config.yaml
targets: ["background", "first sound", "number of sounds"]
layers: 12
epochs: 149.4
Rows from block 3 of a small sound classifier, named by matrix and row number. Rows with one number belong to one neuron. Each number is 500 + 25 x the weight over its row's rms, rounded and kept within 0 to 999. All counts start at 0. Numbers have three digits each.
After each neuron's rows are labels from the 100 clips, of 14848, where the neuron reaches its highest value: "top examples" is what is common among them; "peak on" is the class under the peak. Only what is clearly more common there than usual is listed. The data: synthesised sound scenes: up to three everyday sounds over a background.
# fc1: MLP up (model.blocks.3.mlp.fc1.weight, 768x192), inputs 0-191
# fc2: MLP down (model.blocks.3.mlp.fc2.weight, 192x768, transposed), outputs 0-191

fc1.254:495486494499494477480512537472485515511487496495491486539451521520537468502466491504522535506526497492521487542514471516502452486493468464483471509533540537501506519498521462483484479467487505500504503495494526491522509466498510536510493499528515501534499521461509462503534487552518508535463498511488508548476506499507503531484440526509494520500515528446464490515482522467528508473525493515579532488445524491520468521518495578541490535527487461469480495456467468465508495526466483519470489487494546538517493515486515467505437486506505531511489499498508488468470495530498510480
fc2.254:518476513490486497508545532540493517500481483465497499487507523455522531508512523443519485538498472508499495481493505489477471502510459483482468519457502507485509470467483451505460524498534500495530516495514492470479472501532471555516472483536565484494494472479488539464471518459547488548553503578507509500552523519490471463476493486461470538510521526525516540515463503431481507479488486481507462507537509493521523501500512431502478539513498495481479527484480491534479499508500463494509490501534484492518486478503529498533515519504517471506509476493490483504487526492514471515
top examples: mooing; first sound: mooing; fly buzzing
peak on: mooing

fc1.409:483544483477496512486559453493496472458499505501506518480515484484496482527496500480480480530530475520483503487524516509502526454513469475490475498517446490484543514526524501497524573510447453521492511505461468507470526525499495492491534491477481494523536495492547544522514472493518525508481470524511523521515513532500512525515533544469458459523516512514476467499482516450479521513550494518504564457541499498502496477474466516494434512466469458511499467489488528521490484505506486529512497462519481476486503510511524490522461486506464485543520468473508479481514480496545491483
fc2.409:506488536507548556485508494503517475492471505522524506509522498533466481456494491519461523544471493494510503462456554517492512512510507501484508449468560496511511457486479528520476552464482515507499500491530509546467445512511452501518550512512478521516502491506479498446494504527561500493553527471528511493509506502507503504501482534498499489495531480477483518492508487516536490554476570513468495501500492502465522512488508516480517450537490542505487501522500436513506515481495488509534535492475516467505475513482488485493506552504465474502519538481497466461485523497480500472
top examples: melody; first sound: melody
peak on: melody

fc1.192:478491483450557507512474504513539488516498486471545517531511544474539499490467517502523517469509508517498494497491501517491465512449505520487521486492526470496505470509491513473517505513508491503486505470472561503500480469528557444496491491505479473509480487473502548487518479502546495489563496506505441495513509532488540540462566454506531501493540510523509481513446525472455459499511504484498533513521518523497503508498481502458477454485530506481535468521495467532473480502496495487516547443500466485499479528483509509470497483496478467503535551505511520519505499504479488539
fc2.192:511543524472480490533498505464477503511532525497503526487489514457492504459461519481511476530512532463508427489530501468480419463485524522507511507460474508495492494530504543485447521498505524531527490513526520467495527464485455490500509499529486475524469500522516509546480510450528461480437483504497499491480517497484490505496508501495513476488485473479483494490505519451501510495436479475534450474508445480510476492516502441501515510521530538499505477545483527486503470478551495505512493520493549508479467489505518503490498510520457501528523483489516479468506476527498491528
top examples: snoring; first sound: snoring
peak on: snoring

fc1.718:508518508486530508507494579500499500506471501492510483450488520556529513498512455515491493528543524508513478514491454480493557483505525489526513488537521466451553509536523486464496465492485490498529488474507479462484495468505502521485468512493480512513491484489513534505526499497546447508456529520521513495445526481507529535498477511487503484465530512496491518508484521534500490531502495537507520482492498509462505516519510489518511506464476496455520492507450495505494530528488430515527514479489543542499497469465476468489496502541484543535536468497542463444507511494475480468
fc2.718:521518521489519476558526545502472504474492519484500524520468498472528494503489474500514476542507514491513492470483531510501500509529528485451496506485445522497473480539540476493461528501471538482487539437550511504472484488486450531450493518496510501534500518555502476481480508523496486484529514471486519479546497484500518491506491560471427507490519468472451502516520491510469527518451492509466466480483500480476538454528471502521546516476482498505499476529507460518538502499467478504493523543493507488488483472546520524522518519505502525463480497508519478484509504497484474468
top examples: fly buzzing; first sound: fly buzzing
peak on: fly buzzing

fc1.184:505480479524492492442487449525485474514528505487509506501479483435505501511501513515541499505511535526524483477482489465492506582444467514525478516539538511479479475509478476498498494483478511486514483523523552520490521484485516531520459529483496509548514500492494525483510520525521488506504500484488512493471464515454511494525569480523518473508481529523458532532517528499452487524482496469491489455484438510490510470539481518479483510478501521500449516521477491454481495473533469500471504491477482450452442525507522500463483493494521527501491518532495479504484487519483468490
fc2.184:499575514495525479489461504521511537510509469503485537492486529558511481480473501486496485525531541466494535533503508503504500507472516492512508530508527505488490500478536525518519523540507570474512515503494481520491527557554490489503504501476480531510481490494479487495466508491517477509540514498477516502485503541520506509502488528511484462467482453480469547495543562504483503491443517502544502465485518498501527522489540524529515528490509550494479496476500495457451511523459481498468481469538509519517520538510505509476502496493512478514484495534504510486522490565520515577
top examples: mooing; first sound: mooing
peak on: mooing

fc1.217:507493462493513521539497524524519502483518496496533518487474446530467523486564513523517455503487506504523491467535476485578482496544501486493494454509496539516508486454523466492472506496526481505471478496475509527473493548510493547552463504459488523508483500462473530485496481518532486465509510471524493502535521510500486453499550526504497472486489500503506538502482480477475525463470491458472470521545463523490523497519483497503552471520456486528456503530452475521490520495495487504484538483480517466497509546482501461477475528540460495528502482488509510497496505465509497503
fc2.217:469520485491499481490448472472515495487523545490478505516521481497524480505465499486546462496499471506456531484512498508535507517491472492517514470539506522534492483510568502518480535533482484495508515507546517470497518509482450490490497510501480483494442498486474465465472499489487485470483523545481535483483533550522497504515484504558487483511465520489468467552501448480515508492469490485506487520514492463497568508482492495506488507481531477478505531454511527511436495475510504527514500511504489469517537528474470519466558493468480514473489460540504518491507448478538475494
top examples: snoring; drum roll; first sound: snoring
peak on: snoring; drum roll

fc1.433:517517498474524488476499518554505475483499511495445529486503504456497485522509458495489498514474536491527496495498505520537544497522467483467525491475536476466508483514469471471491516487460516510503536522507527519479467499484536504499506471488480506534546487499552513519506507484480521489496469496497494512523506474492515495503538535492498536455500480558507533509482458469460510486497481515482533559465494514513496495550510472478467500506508451506488512495528495497495461484523533427515516471562500446491511463523472497479458530498504464492501560509473522472528503447490519523
fc2.433:479502432476488515501545487480544502483529589513493529449484516520512513503505492492444471519495519509501518475452485492514556485477478516512456507521522490488507486499502478523524469514489496459492522514488506461514460467494475500537540456503528462474511479524475525524511494467517498497524456485484499509473499461501524491540519515477524481506524517508469487498487478537503503490491469509538496475519495481437489521501536497506510472524502490573471464531469506491518445472509528474493501534508506531514492496482464520463535497492475501453500485551497504485477514512470479510
top examples: sawing; first sound: sawing
peak on: sawing

fc1.730:477497479504472495497490509517527539499524506526512490459510473521481520490533510546500492526505501486481495473516532495498508543485479517500478463506469499466519507453561512502485532507491538458536476460499508537468461523514482528518461507468516510542515467526497508486494461459496489512531485469504500448492473476538460485494502507463486430512497484513442494479506496516496497500486508491456512503525509531534475538483486499502499502525471497514465514525453516494541498496503492465497541517520532498511482535479551517434470520505525521513435530539477496518492492475441491484
fc2.730:527512498473518523521510548500489486508518524493488505473503530503482487525511487512533517479450500514513444536489506481495481532495510465542501531509468488529473525535529532488485538533508517489502466525462497452526491478474509474514490500522482536460506545465431479469478529470504470445462528481509533457507512507479489543508486480524522509500486558492519491473493478498497522464496501499496467485532517484515507536509495530518477471454475518514504502488503494518504557487536464493486512518528478461441555528498519525464502466495486512510483486472476463475489459487549493510
top examples: snoring
peak on: snoring

fc1.61:528515428510507502504499528514495492497499502514445495537513516502500508508505526558523469513489537506487504515504463498479479463570438457489552490491455521497491472525474512509508474480511487541466487550501477554459516476513473462510487487505489556554508510503536523501506499503535510539509518522502511513495504478503529517496481456489459510463489515511469502487467475499510499492492541502482549523491500494470503467504523522489537477526504507490496509518480517496456448494522521484483513484545548499474541493523520482520529534488496519494509455499538477488515481459513475456
fc2.61:493539491478490467522487568506515522478496539490485502501506512442532517471461474505475523519508501539469503477526497492455519515518521471518481535540512508531500500549429517459480512497498476495594487527454458472494557504502462524460506488512513499479474496440529476517517485528524504521501508467497496492494530541495502474492524511510518519457512481516469527512493504501488475515509499485458489508505507486507518496454487524502517466523551499516442525497477484483524490536497545483475506484522490539530476473500560498495483496494496523506482500505528482520472494508518482517
top examples: bird chirping; first sound: bird chirping
peak on: bird chirping

fc1.40:500502504506495497525443525473531482466522515502494456471493486499528557496500471500487505529477528496459482488527472492480534523496499542447469531510497480510521487499466520512535502462523478491510459488536490495511500517497527531526499489501512439511443494486492535495541490499475468505480524487483506504540502446492531508508533450496537474480490475522483494531458551513530525511489473493531488489506500459470497512497488475527462494491511514494518506464475511498492506483547446492514509484532512510484488512511503503480446516474433502513483476486536479472456588481515489515
fc2.40:454525470502511501524547512571521445501489462496514464523471482462504539490462505526470510550515540456480469497447481494494492538510499494448463515495496475473449522516496498513504512521495499548508483469465491510473493485504544496505515475474494514483469490522505502476469510532459469512505509480491487495503528533493496491469510512426511503527496515491509456493543503450490520516486516550479470445460507493509506508536489507481497507468505533519497469474560537520451508487494476495506529495512505518542477495479514527459504502473531514490509505486491502493497482536491524529
top examples: fly buzzing
peak on: fly buzzing

fc1.588:491458507464493501449475483484508482494495507530463515449487502503497503515489485459507522509524506491519546517511487505481519485421491529503448475448448477493490485492520509484549499485458481519518463536489520499499458518523511531518455511511520528490461507500481500520503561468485497488481563484515511498503486468500482477504565517516506505472471464522495501502484453518509472500501509484496479480528479514537531470511532466481508546486494490507516508523510492464480531492492487458537484528523517565497542510466531492484493556493524504513456515500533495519481535484480513470
fc2.588:491483477523494533466519477487535468488537517452476494539557510470528486471500473476468502489497471504493440509506515517472516515498557492508468487563503475518471497482521490517499485515443526466473505471491506506464556510503470496507468463512518480478513490501492577514508513508492519507522505487489506487501492510519526505487506492526464502556515484497501512481493505502501513506536507491516458523515536456534523520488412495533475505487489465503519515513544521509548487484511489501500464473489531479548492511505505507510443524521460455532500503493472523522490504506516445513
top examples: car passing; first sound: car passing
peak on: car passing

fc1.361:468496460508500437501496525507523479491506536494518490478491478490454485525522478502505518510494497492476514453512504477557506536501490494492471498478465512487519460481557524521490500514494486514457491560496504470470482505483473500548522467442489558476499474531539530515484468502479506491464519480479465475504508475495486513495507500501454512515487497538554513496470476500590498500501515525492537518472472495528507488509464509490522457495467529481534522470501478511459499499542535523445527492521490489504496475508530489485540510485519491445479503488514492515522478495466490548
fc2.361:517517426462504503519481471533504489455516464509537490494480508508505504505492490460538563477480513510478497517491513520532503465508508531540486489529477509503529573481548482525539490528496518473499479516502484462509504522508468498510508466529497481520488504453490482495518496510463493436536507510507481527525490504472514478497492471452540496504442528479497482489524501487501510503524515496485502528444496482517524509530518524520512473510499507538504518520528506497516515499456480506562485494538517475537511429525548525500477458514536517471495486524532501504497519514443523496
top examples: sawing; helicopter; engine
peak on: sawing

fc1.528:464491477495484455545535483560494498522501509534528481494479501508517509476472479503507513508469494491474508517540527478537502475512508540531501508496477499478502529491522487475492462513483537519489552451535485541448510495491498536521505474502497493467497503484517513563508533494474521491458512480514480494499510473526517516526478508461493494477514507511510488544449447515481472472449474526502491497510490509511482518459503508475479511521452489503545533492479467462551498513488526469494500543506513509533520496461559519509488503577483468512469517502546507499546535496494524484
fc2.528:499520544469524515517528490525502554498505482542486515472486486450549529503461500485485492537504514441465506503509476513508492555502511511516520504541490513431467488511487510531516503507480482454468484521512512492512498469483485476500471500534536487526498534533529523506492512440516509513515482526471478516498515495487492473501515497477565469496495454451536494504459474474552480487471516471513488492526526446524498486518507502521496465489450485486497500493505493510527513532520501500486521545498499480514519486514507504517477474476425505471529511479543501576510513496510514504
top examples: mooing; first sound: mooing
peak on: mooing

fc1.763:494502477480518493493531498496496481508507472529477492470494548506517491522511511482515486492549479508512457540537495520536432498475487524507507491511502483444496460532515518558458471484496517507448489493486502486509497450553504497500529502509488512525508534516527517477490503497532502510526495516442494524498483493497471515473535495482474549528522485502485495485459499484479486548465496487492498492542475498505528492486491548512485519459528521487546524511501510496481480509538498494513522451545517503541494531489553459577524512492539496477510527560485487516471496495492488443
fc2.763:493527501524477475459484554543520522532502493430502477542479543501492477534540484512446528497519512463522491515451504473518533505472494518538490537515525480463526476528498486526459506493485536529492526537473535523478499532506525520507518518532507492483491501523525520553523513500494514489487505521469505512498483524419503511526528496496467509545503511490487511474479463530515449515492454494519508475540558523513494499502498518534518510518498516537483517485497518483510530504535475512509491508527513500527489501522496551497514470510495511452512491485460469455484492469528527462
top examples: bird chirping; first sound: bird chirping
peak on: bird chirping

fc1.222:481476542498532518469468476499524476479493478520481494485474481486495473518470508528492484584481518511485502523504493500501520487463527474481481499446563519516512520502487520525542486497475473483508508513510513504504490510504560469490517519512522521481504524486467531533524522498450495474483462506460434477487525520490538490475486532488477469506497476520487476468489500484535512456481494477460493485552490461480470461524507513479506465492501508527478513540516512490483506533510471498505497478513496450502549483502531483495485538462472481490507477489499477498509439488485590498
fc2.222:469504509506484525500445492543487506442508520495442503545554490486484495511552504525520490494534509500497450520466483506515505507488516474475517489542528464483497491533483512507472502476496453455516509469461521544555480475479492502507522505557558502501517455465492495496499513531457470467477507472515503503514490526500527500494505526511482476522523497532533529444493446457538523545524501500500487528529499513548516497492464490484519502535473457522537457538490536507533466480514474523480484498495482509533498510505517514478502503496476512488521524505476504530498498463510487517
top examples: car passing; first sound: car passing
peak on: car passing

fc1.122:468515498465515525481490466475509498494499465476485501520543505463496491531495485519509549445488495523482515527473488512443497429556475481477490555495471537496507528490506526509451509484507453497473528481508510514490475503549496516516513501465473469501505529508532509456563505498520486493501489511471545517488534523521498521498501472460523501511498472493435480476472500499518476508425538469506528483511560492476489510474478465491518496526508526507508532511533527474511482519528520504544574505505514471516489496518469501493488489486494505504504494525473484505528471481475491512
fc2.122:489504490471490465488478474502540529475502514520468511512469549534501501521491483466461483503548463536481499513497453482477511502519439508503490500480488458543524483456500527522492495497482493539450503465494534484489529484475498556494481496508484484487496492468456435515535537524490467464506466485528466485470478547517545536469497517493516557467502504517543460516513509505538473492492501484527521497499507471512453541475484471518457522517516498490500478506523499517494478507492475512482472476529498474505495451474464475500486496518526503513519495559482496463480466476508474494
top examples: bird chirping; first sound: bird chirping; whistle
peak on: bird chirping; whistle

fc1.41:535513491480519493489480485515487460500523459507503472512500486493502507486489474511524529499528516460499442512496491509498501553528491486489468499480506506518514507516503484519513465469480572491536496553476512525508511526511502534462525487496436512497485468515489540473516434547533505489531487518501425472512493503484523477528487472491529521465477520490455505510505476480485560472459469525497553463491488476487500480523510496543481494507477534498496515475515500522503521512496561475504499537491508510523509502490521481468536491520469489526459540476477526521503491489489518426
fc2.41:452503456541461515527543488482487459516478511525491501467495514535522482527543535523457479521506461483459538492484526482509515506495502483497513493466513524523500474486508480526521526515535482457476477569536510524484510453531492496512534473516522489511503512460487493484499496512511517489499490466478551505462522578483518515516476460534490505493510499483515518477534440510540506467522537465498487470511512523474501502469490528525493491540479532496512483446473483496488488509502527478478518506540487485469481511474464505511473555462489477479513487476501481476493485522472545503
top examples: melody; first sound: melody
peak on: melody

fc1.142:504517531461524527531525518509472461493508509475506478500460489498513520527493510541503514485485482522497480520576455506456518495521540527550481511523507488530481475516482498494483491480495501490541448480484496498503511455504518487484499505481528521540519468448515529489521510496537494503520479484494513518498445487454503505530496516511504472493502516513504529521519481545499522501505489553507493474486527506498497479489455495525510514492428510491542494492470552475501486493473444526457517462518547526495524483442466456505541519505483481516527470482511442474518542473511494494
fc2.142:434510511482504478525513501466522480501472499524538523555463503519534501505547460501512495515504517523494516511514513517497475521534491504492478499470496520524477501475473520465500486497505532481498503508501509488507531519486488464479476526480532541518513487483458505491522548497537519520510496493493539497495529523480460481512509560437515496486513505520536490481503492523490503489488497496499525517507528449454532488529511540494455523533491512536467480554502480521512525522524560527477533511523515472539500457475543532491531476467466496450485508520485545505463493473438508538
top examples: fly buzzing; first sound: fly buzzing; background: none
peak on: fly buzzing

fc1.299:475497507525480485487479554511475514487478516513480522513521525512515539495495464482508519533512507513454552512512484440476494466478494504532480535511419519456531486451538499482480507467529454524518457507479498492498526518484536505535513498522540490510520493507525489492498485512469503522502533513511498495523531461519525476495531524503474515516479533519511527459480501492504481458506472494516530420487473514492485511502453505496545489502492473489471483505496459486489536448500521478483519469496536536536479453492504547502535500483494514495514504456505487540534534511472513475
fc2.299:510500515505491476510481500541471474485488488508500453524488523499493463512464525503521520479507519537486497510504468516443471500473560517463482492540471494487514511578510531448524539505524463484468520529477497515473516460462534549503473483552497487521457508463493500520475481508480539473519499503539486481546457479492502478501502497521491544497497496533462510536488486490497508532504507507473500542457506511527492485505563502517509446507512522470484484515530526489498521532526459507499551485483502523484510516500471471541490500461519476489511508547481496490464468477513477490
top examples: snoring; first sound: snoring
peak on: snoring

fc1.173:474493524482456458460474528538489493464498486522522488530493550506515492500549482509521518518541569511479515480501499510510506531512480513492472495508491540507522460503498538474494484483524484515511514471518568476503520536512518481553487493537478540486521508443469520506504505528476521499503550556494445512494538518449532512460519470495476545501472549522541514481483503444478480519513480530510513494486520490516474468507515505523480538477493473506518498458488520516516527500474492485522506517474508518479490514514513455484506516503472518486512511470491540477522475541529525472
fc2.173:532479524492492478528504553491513515459499486489561527522535492503496531492515500483484483454495484483499466483523515488479501490473438498504464514465517538530512479454533527496488525512531527482524534489525482489522503509513452479502495496507532513468501514491475526512493487472499515446549503529519530496527472484517455462506487515557505517468512491553492478497511484476477469503527519470484515533543522473503514509531527538509521466507519500475531479516482505557461497464513501482504524473445514496528511534487471518515495512461485468450511486495492480500526558480449463509
top examples: mooing; church bell
peak on: mooing; church bell

fc1.137:525490475533502506521504478500509483482510508504514517469490487474477539509554477520480460493488508481506485468513510468464495542576474483456542512510505525491505542509548495495547479465520505508483482526477478508488513478513496434457494523475500541507477515494525471555460451443518459495516526496473479511513519485525473506514506462489472475521519551497510532492488477476449516479510494524515510467522518523507514481512462538531502457478473531511499449536459499501457509465535451500488507486504507474495486524469508482493482521495515500514493513502539484507517454468507482482
fc2.137:535539504473497430466522501482507537550502543479501446478476471538513471528478555510519495484509491499455464491482470499518563525468507507494491487499541498525462514485528505525491512479525499484499504494505476499526484497471475549442504471489473522551465491472479498492513533477496502481480549486547539484496473494522474481528532486513480510496490535561482525516491526514508473488496500499536511448497494519514552484506481527532477468520483513489486493503500526486522498497480486491486520458534491493533509486500482484543499496465464529488443495519506490480505493518535474452
top examples: snoring; first sound: snoring
peak on: snoring

fc1.300:452496515507521494504500518525475506509492485497509530509466491523467464514498519538509530477504482491478539489523490475495461464498514504487539534500505500494450529504507474473471471485525486498502488495548537533506501448505497536511521545494519520489491484515530504495487521507501490471476447522478487496469516472477467503460456539502482541524473495524471529470459540523500467482516474514492490514503516468526516506462502509499501547500475501480496479524507457512537461466472557508469467524504503483510514483470520452480474487604512466527477480494492477523532516455538481520
fc2.300:494523516460519567527512473541495508492519530472491479453515499486498515508518514478494471488505502469509458469507480481484488525510516570548512488503524500458510502520493503493501499498517496506495482492510547519470498486502463484461493496518493489518517464510528494521497476468492498520497478510507497466530502483510532492489519450465524529527519438537536480439557552514525467515482483504475510475512509479571457486499512497495492464506456477539489509519515486527492477540510517516512492474473542509485507469537572509446483501487464516513517488481515495542517481469494536489
top examples: fly buzzing; frog croaking
peak on: fly buzzing

fc1.685:521502523535502505462496518518477520539484518475507512551529460465459497504477459489508501491506485477498454478514502479433498500526502516540455499548545450486493496513491517478496479473424524473494463491522502526490494489533495504525509494508547493508502522501488502516517491511512535487501485496513531488523536509538461529486486504503491506507520548482481507525478470460499524491479494517537492545520531519490489483489537522514525509569523503504467451524484492466533508523506452520492510516537524502555478511478531499499481506470532512498506492496523541520477548495461480433
fc2.685:487512519456490440483527502495463489496478538452483486512504523536518486498500478514461505477485522511491493504462529474487486510522482548530489507498498436470480521476519529532519517477500550451502504489478466505475453488492449522533479494528554495538495467511547501471506457487506521524496471484488516503562520471520479491493493494495498498518515514506514499534477466548482497492485494524480462484508498475482512517477461489459510473540527506474504532507518472489459470464481499505539457539523489478471520502489545510541496467521514486464493483526530475497513470484568486501
top examples: car passing; first sound: car passing
peak on: car passing

fc1.11:516531504508515481523496485499430517512508490487547526488505489453513509502471483455527507457526509517506481494526515520488493504477442468477527517511547500516481491518519464475434501488465450485493489502477506456500490512513489480486524497494531499498499493510482496478519493515519516493529470488490524498543504458499507498504510502494435516469492485500559491520514498566494505504464528509489489480522536523485497519531534576483492489467458582501485465517520509494485475513494493504523528517457506513505547483473450476529496472495490486513485504515469530527485455496444478485
fc2.11:486485514492522546484515459504497497476519525443539481534523500500478515537500461457509507506492523527478470504482530492468495478504489526492499508507508482565471540498532472455521499477517503490451485514506514495493469512531517491468494503529478464516521502515485492510482453522449496473485517495504473495533506460491524490514492538532529491525531518540490480516481507531517519520490451527458490550506500490522534527531509514516482513459487476550495506523518549511480540505504507540496503489489469492433481492484500525493589495489506515513467535527466502508505485540495544462
top examples: sawing; creak
peak on: sawing

fc1.627:479515543539518494530459490490500494482533507502497527487487490475515496501497509532494503531502529531485528526499481451493505511477508500496435541470483450495465480466484475516481536503510484483511532477479508515496476473487522526497486521516533488501465513479507527467502497449482491509517507495464529478518497533519512496511512574489540473505484514522506528481510476455537514475470503483523508485504511475514493453468515466468475497534520504519552481486515497490454507516539533497528529509500456533452580488499495473476479508507468479513487491521463510508528476487426457457
fc2.627:506458541519458485456505492504487543523478487497498519470460492492506507481494560517472485499485465512552476488495477461517495463497497486460515527538483539482474504485521495496546507484475451469501529536502584497465495521526486497514525492472503475539496530455481537507497483481479509486480481547505471528485510514496474484486470500489495475521496508463498546460507489492500508476498535502539505505505504509499512539507469514491460545497481523465524506503508522525521529486538482476517485509465548504500478539515489513502475524477483529496564496496425502469495474479524453504
top examples: snoring
peak on: snoring

fc1.105:494494474483506496504527502479515472492478511509498520530518498462510500496476520502504521496518495521490497516525493498464482532463512525508461501509525482486510525527490516470475492515528552518459482519508488488505527480515522547501481513453480435480449540506484515464518507465515524519543480502521523489535525441485497507486471498489476486559483544509500500516415491485488489527481535552520499577488470515509491506514493533480440460485488473489511517480505509463489458468554495495536490491470513492549540503486511537483513483503544494505490498501542481513489514452489496533
fc2.105:517511536514463508489493488528485516490526496494513522479498537525483511493508525496450505528542490490534529497551521502479492490485483462488456520559507488539497477490529485531517450520493516492493504530530503534506478507494460510506494506479505499503505538501510468496521496442522480524433443547483481478492460515488487521531504478480480531503522510469508456467543491504491517456491540442458501460493483505524508525454520533502551514491488430499487514458457480496519523505513518491529469489518537504455527495490525504506517496489459509533508497510530479522482496464518485463
top examples: bird chirping; first sound: bird chirping; doorbell
peak on: doorbell

fc1.610:499509501493554452516505527538515511521477479533491522502497455502506550485530460484511538471511491459517535501525513507491539493557511546497450525511500463497513434499516522523531511497474539520517536519497510489517529504487486503500505531521548510525477484492508545509489476486539519511495532468439502527497516477509517490506463549505543491489485475494480512503499495508514547520516465505528471509476483489524469483516486524521535533519517526490512519506503469515512484572544537516513490523509525463524504501482502500470485475534511465495489528484549457556534510499505496537
fc2.610:497490515475483512486475464500483532531456503464483485531506488496556498531489487551537477534500477493567481515544456469490493506507483504482511538490475495509499465495487456517438476515502539485510487494506527529462495512506511528501466474481465500551510476521475501535494488461542463498512477498460545529484548524460510515493494469513476488491484432524544512470520482490512499515491528526490499532485521518518514488514486527524504451519421485462523495527525518486489478526557513473478484510488523500474473452492479486511491480507492499500485524499499511513503485531519534493
top examples: snoring; first sound: snoring; typing
peak on: snoring

fc1.568:466487491525483506480514514459541469488499532474493505496482515476518475515480486512501512517522545466494426510477493479480458515513497535489526502482505488526509511495552537521517442484473464490496520511459512514509522458503507502459490555544489511554470515530470517522472513507480498481502478547496445526497524497488547481493498462513507515550522494480503488496507481485525510465493497474509488483507563471498449448496500461513507484470523489504533508491483459478489515544493487531490529561521523517500515450473485487496480519458474525485535473504505481475517521491461516480
fc2.568:507505476486476462530522483507516511521456537503516527480525510522451504479473483475522529466474555465472506523480509525525502510505508437504523521501503408477511504472508543479501528465507486497490523511456516534458501467483477490458526481495506507493532482482526516497516526485481498485502490487433494555502528508474511448454514495475517510582482490495456537459519491528513520491526477510477491500509504507539513507473529518490516471499491488509502472531522508475531534496554481484513483499484521518472494496505497478535535496466473464512534459507476509522520485497513491507
top examples: car passing; first sound: car passing
peak on: car passing

fc1.469:530508562475502487466536505468479493504489480526457452449541519496483497496495530520485503534532488497502494519494513528508482500506519512490565520511448417500544518514510503495519510481492478493467530533534549530498505523449524537488495486487503493490524499480444530515509463471544504495529481485465473500499487509521486522486486511486490499545509500491556460500502537458523508504501481457487498490484478484499471473525492486477487487519515498477532497497503535481503472542505463552514510477509485496490494498498482486485492541467483487474517486497503544527511497486433538562
fc2.469:505516499477494489514504530528454511482518487451518500503498512483509536490522490564482512527514504480523501561499455457501513494499512540480502493496492499466462542554499519537492526514511451550526466514478486550514528468501531525465532511521516483518501468487523519474497473485486510459466460536494518495453484495514507503520493529504542472465469440533503532479525508477503509484470496533506491527553497532557500464496508479497509493483468493468513477489492487487478500501512513539501516470491499505587480542505518541484509489494466494509525460529516510508496524506528497472
top examples: car passing; first sound: car passing
peak on: car passing

fc1.346:487539449447507539465540513546468494541493505492489501471518488499495500493488489466463539513442495515512510507526515519548527477521512515515507542525515469502461473528489502486537474521460470513473488530526495477484520534508486527461447463506533534473523487477469512529530532472481540483504484482546515472475506510470515497489509489480523504500510494505462496479442518474504550507482505539503513491524487492465478522483501544499479501532470497512451524475502514475526490479460497503435502502485508529548480482465500482530494476531518515521470467519487486509497527509476544489
fc2.346:477472487511522472448517492465534527476502506520517507438483488472454497443476509520495499462488510504509472502450478503490558518532532461554495480482517516495500450505500519507516481525485506480495488530478538508551463487500533452484469534538505497453519517512525488448493476476469503486487467465510497487554516502501471468488507460542493459538499509446538488465503471490505546485496471463489499532495477515490498469507493523482480536502514537509512485486519486469449484515473497497476495528483485502484502501525513499505515512504491524448492530504515490545503472448507507499
top examples: fly buzzing; laughter; first sound: fly buzzing; first sound: laughter
peak on: fly buzzing; laughter